config = dict(
    train_examples=39062,
    time_shift_ms=100,
    hop_length=160,
    tokenizer='char',
    stem='single',
    optimizer='soap',
    shampoo_beta=0.99,
    precondition_frequency=25,
    max_precond_dim=1024,
    steps=6500,
)
Rows from block 8, named by matrix and row number. Each number is 50 + 15 x the weight over the matrix's rms, rounded and kept within 0 to 99. All counts start at 0.
# fc1: squeeze-excite reduce (model.blocks.8.se.fc1.weight, 16x128), inputs 0-127
fc1.0:54 00 68 26 44 36 71 54 41 36 36 41 36 48 49 17 49 49 60 35 42 29 49 63 63 62 42 38 73 59 45 92 60 72 61 27 69 43 51 00 57 54 56 31 58 62 67 59 63 48 39 66 56 32 54 47 67 71 47 51 65 41 46 69 41 58 58 65 38 58 44 73 40 18 55 66 48 49 34 42 35 62 49 49 43 37 56 41 48 49 38 60 59 42 63 68 62 48 86 47 53 68 47 53 77 41 42 80 39 48 37 48 66 56 67 56 53 69 55 38 57 53 53 55 48 64 64 43
fc1.1:81 46 36 37 61 63 60 40 36 51 63 62 83 47 54 58 77 38 44 39 43 84 63 50 47 39 37 75 54 61 68 53 66 39 80 74 60 63 59 46 37 61 66 38 26 48 51 58 52 80 43 53 28 52 48 78 28 41 70 44 46 50 38 21 41 49 19 42 46 53 53 61 59 59 34 54 74 36 49 63 68 65 67 50 50 51 51 79 53 77 43 78 54 36 58 60 46 45 37 42 37 37 31 70 72 46 32 67 49 34 55 43 35 65 52 62 87 72 58 58 67 47 39 64 67 21 56 43
fc1.2:49 78 64 60 25 50 51 53 43 45 63 53 35 76 71 51 67 62 34 50 54 69 41 40 58 51 71 69 55 50 57 76 41 53 53 33 45 40 65 70 18 52 49 45 57 55 48 53 38 58 44 57 59 36 57 52 52 58 59 60 54 61 43 60 66 46 55 46 62 41 46 56 62 64 46 58 41 37 52 74 27 72 44 67 50 38 46 63 42 32 48 32 53 60 49 73 30 55 69 33 57 46 59 47 45 50 30 55 49 60 52 56 49 37 48 35 42 43 68 48 64 67 75 56 41 51 50 72
fc1.3:63 99 38 98 58 51 47 79 49 51 23 55 55 63 73 85 69 45 48 64 48 62 32 43 46 42 67 41 52 35 60 50 60 62 82 58 51 54 43 99 56 33 93 65 44 62 48 75 45 20 99 35 43 44 54 63 39 35 47 26 31 55 43 24 42 32 47 78 63 48 30 26 70 73 37 54 84 39 56 39 35 29 57 99 31 52 76 34 51 42 49 33 63 80 91 41 39 35 27 34 53 48 74 27 22 48 34 33 71 57 80 45 41 80 57 42 38 95 55 69 57 47 63 43 70 71 49 28
fc1.4:64 52 31 57 36 57 64 42 37 27 34 42 68 27 36 69 51 62 51 64 58 59 99 49 50 65 16 27 39 72 83 60 58 19 42 74 49 45 50 34 60 77 73 51 45 45 71 38 52 63 46 50 45 66 52 40 66 76 40 71 45 31 42 64 51 30 56 37 31 79 68 88 53 55 31 71 80 61 20 33 69 56 73 55 55 24 90 56 68 58 44 70 64 18 94 47 56 64 72 33 66 76 37 69 68 57 91 90 65 77 29 54 53 52 44 71 88 93 61 65 45 49 40 37 69 51 47 24
fc1.5:31 78 27 80 41 35 68 42 66 37 44 62 33 54 62 65 43 28 38 50 55 66 58 58 51 60 66 48 40 59 24 31 57 62 67 39 57 42 39 90 38 39 60 36 46 43 58 28 62 61 44 52 45 28 54 70 79 58 70 52 36 45 34 32 58 53 62 56 57 39 49 58 65 68 51 41 38 46 59 60 78 24 84 66 65 49 08 56 42 58 98 67 67 68 31 67 53 50 42 58 47 68 44 35 47 49 49 22 40 73 84 62 53 69 60 69 50 32 64 46 88 44 57 49 54 56 70 56
fc1.6:72 00 69 24 67 47 32 43 48 50 69 42 87 26 51 26 69 51 57 49 61 57 57 36 67 64 31 55 75 42 78 70 37 95 53 62 54 63 44 00 88 50 73 43 62 43 60 14 67 71 37 66 61 47 50 71 51 57 68 46 63 54 70 58 44 78 37 47 30 66 29 48 20 37 43 56 56 54 43 62 14 57 77 42 46 52 57 97 48 67 34 55 73 47 51 49 50 54 76 36 53 58 22 69 58 61 47 72 26 46 42 54 53 48 63 47 66 60 36 58 56 54 38 65 42 22 62 63
fc1.7:51 52 54 49 49 49 49 49 51 49 48 50 52 47 50 52 51 51 49 51 50 48 52 51 50 50 51 50 48 50 49 47 50 52 51 51 49 51 50 49 49 48 47 50 55 49 51 50 52 52 50 50 50 51 49 49 49 49 48 48 52 49 48 50 49 53 50 49 50 48 48 49 52 50 51 51 47 51 54 50 52 50 50 48 48 48 50 51 48 51 51 48 48 50 52 50 51 51 48 48 50 51 50 49 48 51 50 48 50 48 52 48 50 49 48 52 47 48 49 50 52 50 50 49 50 52 51 49
fc1.8:56 21 58 27 46 52 59 48 43 67 58 54 45 51 77 37 55 39 67 43 30 62 56 83 51 73 55 26 52 73 54 33 36 83 62 48 51 64 43 13 63 42 81 51 56 34 65 62 52 59 48 52 36 42 37 44 39 37 57 47 61 77 53 50 74 60 69 70 69 41 44 51 50 42 68 44 38 71 45 42 65 33 35 83 42 64 65 65 41 64 42 49 50 78 35 60 59 62 57 74 50 62 59 50 46 55 57 59 28 50 44 60 72 36 40 61 51 52 51 34 36 39 48 49 41 45 57 48
fc1.9:62 67 76 46 47 39 47 49 57 57 64 43 32 68 65 15 55 64 56 36 38 54 50 52 41 43 67 58 80 54 52 60 43 39 44 43 51 61 48 54 51 39 35 50 41 68 54 70 51 48 60 40 69 54 38 53 62 33 61 54 55 44 55 63 64 62 45 54 53 50 61 45 38 31 53 44 38 63 54 40 56 72 60 35 61 55 53 40 50 47 54 45 40 52 59 27 64 63 58 73 40 58 44 55 61 44 49 36 69 58 55 64 51 31 44 65 38 59 73 56 54 42 56 56 50 55 49 45
fc1.10:74 65 40 57 64 59 55 44 44 64 54 36 35 52 33 40 53 54 52 61 66 47 45 60 68 41 52 50 41 28 40 40 40 59 44 35 34 50 30 59 49 50 24 67 45 37 74 28 77 21 44 63 55 99 71 36 49 69 38 52 40 33 47 46 43 54 51 55 43 39 50 54 43 54 36 53 44 67 52 38 65 49 23 64 43 63 20 40 48 34 39 50 72 34 47 52 67 29 63 39 56 61 64 51 50 77 53 53 64 65 49 66 54 65 44 53 61 47 58 29 30 53 59 43 56 49 49 53
fc1.11:50 45 45 47 43 44 44 49 49 57 41 60 47 44 50 56 50 50 45 55 44 41 44 51 54 57 53 42 50 49 50 49 50 53 51 44 50 47 45 50 48 46 46 50 46 50 48 54 45 53 49 58 49 41 50 56 52 50 52 50 49 53 43 51 50 51 53 49 44 50 47 48 53 58 52 51 58 54 58 49 52 51 49 50 53 45 53 52 51 60 47 49 41 48 43 53 49 48 47 46 47 51 51 55 43 52 54 42 46 54 51 53 43 43 42 53 50 48 49 50 45 46 55 49 46 50 53 49
fc1.12:63 62 63 72 66 60 57 42 60 56 42 33 20 48 54 85 55 31 60 63 39 81 49 42 64 63 48 65 32 45 44 50 30 50 01 26 61 74 54 46 61 36 44 48 45 50 18 30 99 40 10 79 44 55 46 54 45 68 80 39 46 37 34 65 43 59 46 64 44 41 56 46 42 59 52 59 46 52 74 93 69 50 50 49 37 59 00 66 43 56 45 68 99 51 00 35 35 53 41 38 51 40 48 18 55 71 34 32 83 51 90 52 62 50 71 55 96 07 43 55 77 61 55 82 43 49 39 66
fc1.13:71 00 72 33 67 50 34 39 72 62 65 49 45 99 72 53 80 60 54 55 53 27 44 49 90 43 57 68 75 54 54 62 52 49 67 45 40 67 59 12 54 37 52 51 36 49 46 66 68 69 39 49 72 45 54 53 26 32 50 47 43 79 63 50 43 43 39 64 44 52 51 32 65 48 41 57 20 41 39 50 22 85 55 46 52 53 42 53 57 48 31 39 59 70 51 46 60 71 49 50 39 36 54 61 42 54 43 59 36 51 45 53 75 43 56 62 56 46 52 36 38 59 50 55 29 65 50 58
fc1.14:38 99 51 42 22 51 40 59 49 45 38 31 52 44 52 46 49 51 68 46 46 68 57 57 79 75 41 95 44 55 51 66 35 58 35 45 39 74 54 96 62 56 25 57 51 44 63 21 30 80 99 67 67 73 46 28 35 78 69 51 71 37 52 76 46 60 52 57 50 76 40 43 37 47 44 62 45 60 71 75 43 71 32 73 50 38 63 68 53 39 45 36 52 51 58 54 69 57 72 59 66 39 48 49 71 70 64 75 79 72 35 52 38 27 59 37 60 59 34 49 37 53 20 40 32 34 43 67
fc1.15:67 38 67 01 44 51 55 41 47 31 54 28 25 53 65 36 49 70 42 45 35 50 45 35 83 41 36 59 29 30 18 72 49 66 36 29 43 57 48 55 62 58 12 29 62 56 54 38 45 51 48 83 77 62 56 41 49 37 58 33 51 49 37 50 56 45 24 39 27 41 49 54 19 42 72 67 62 53 64 36 46 28 36 43 66 57 50 46 47 58 58 51 64 56 16 52 54 51 78 61 44 71 28 46 52 69 48 54 76 71 12 70 81 40 56 73 68 43 55 38 56 39 73 59 38 45 46 60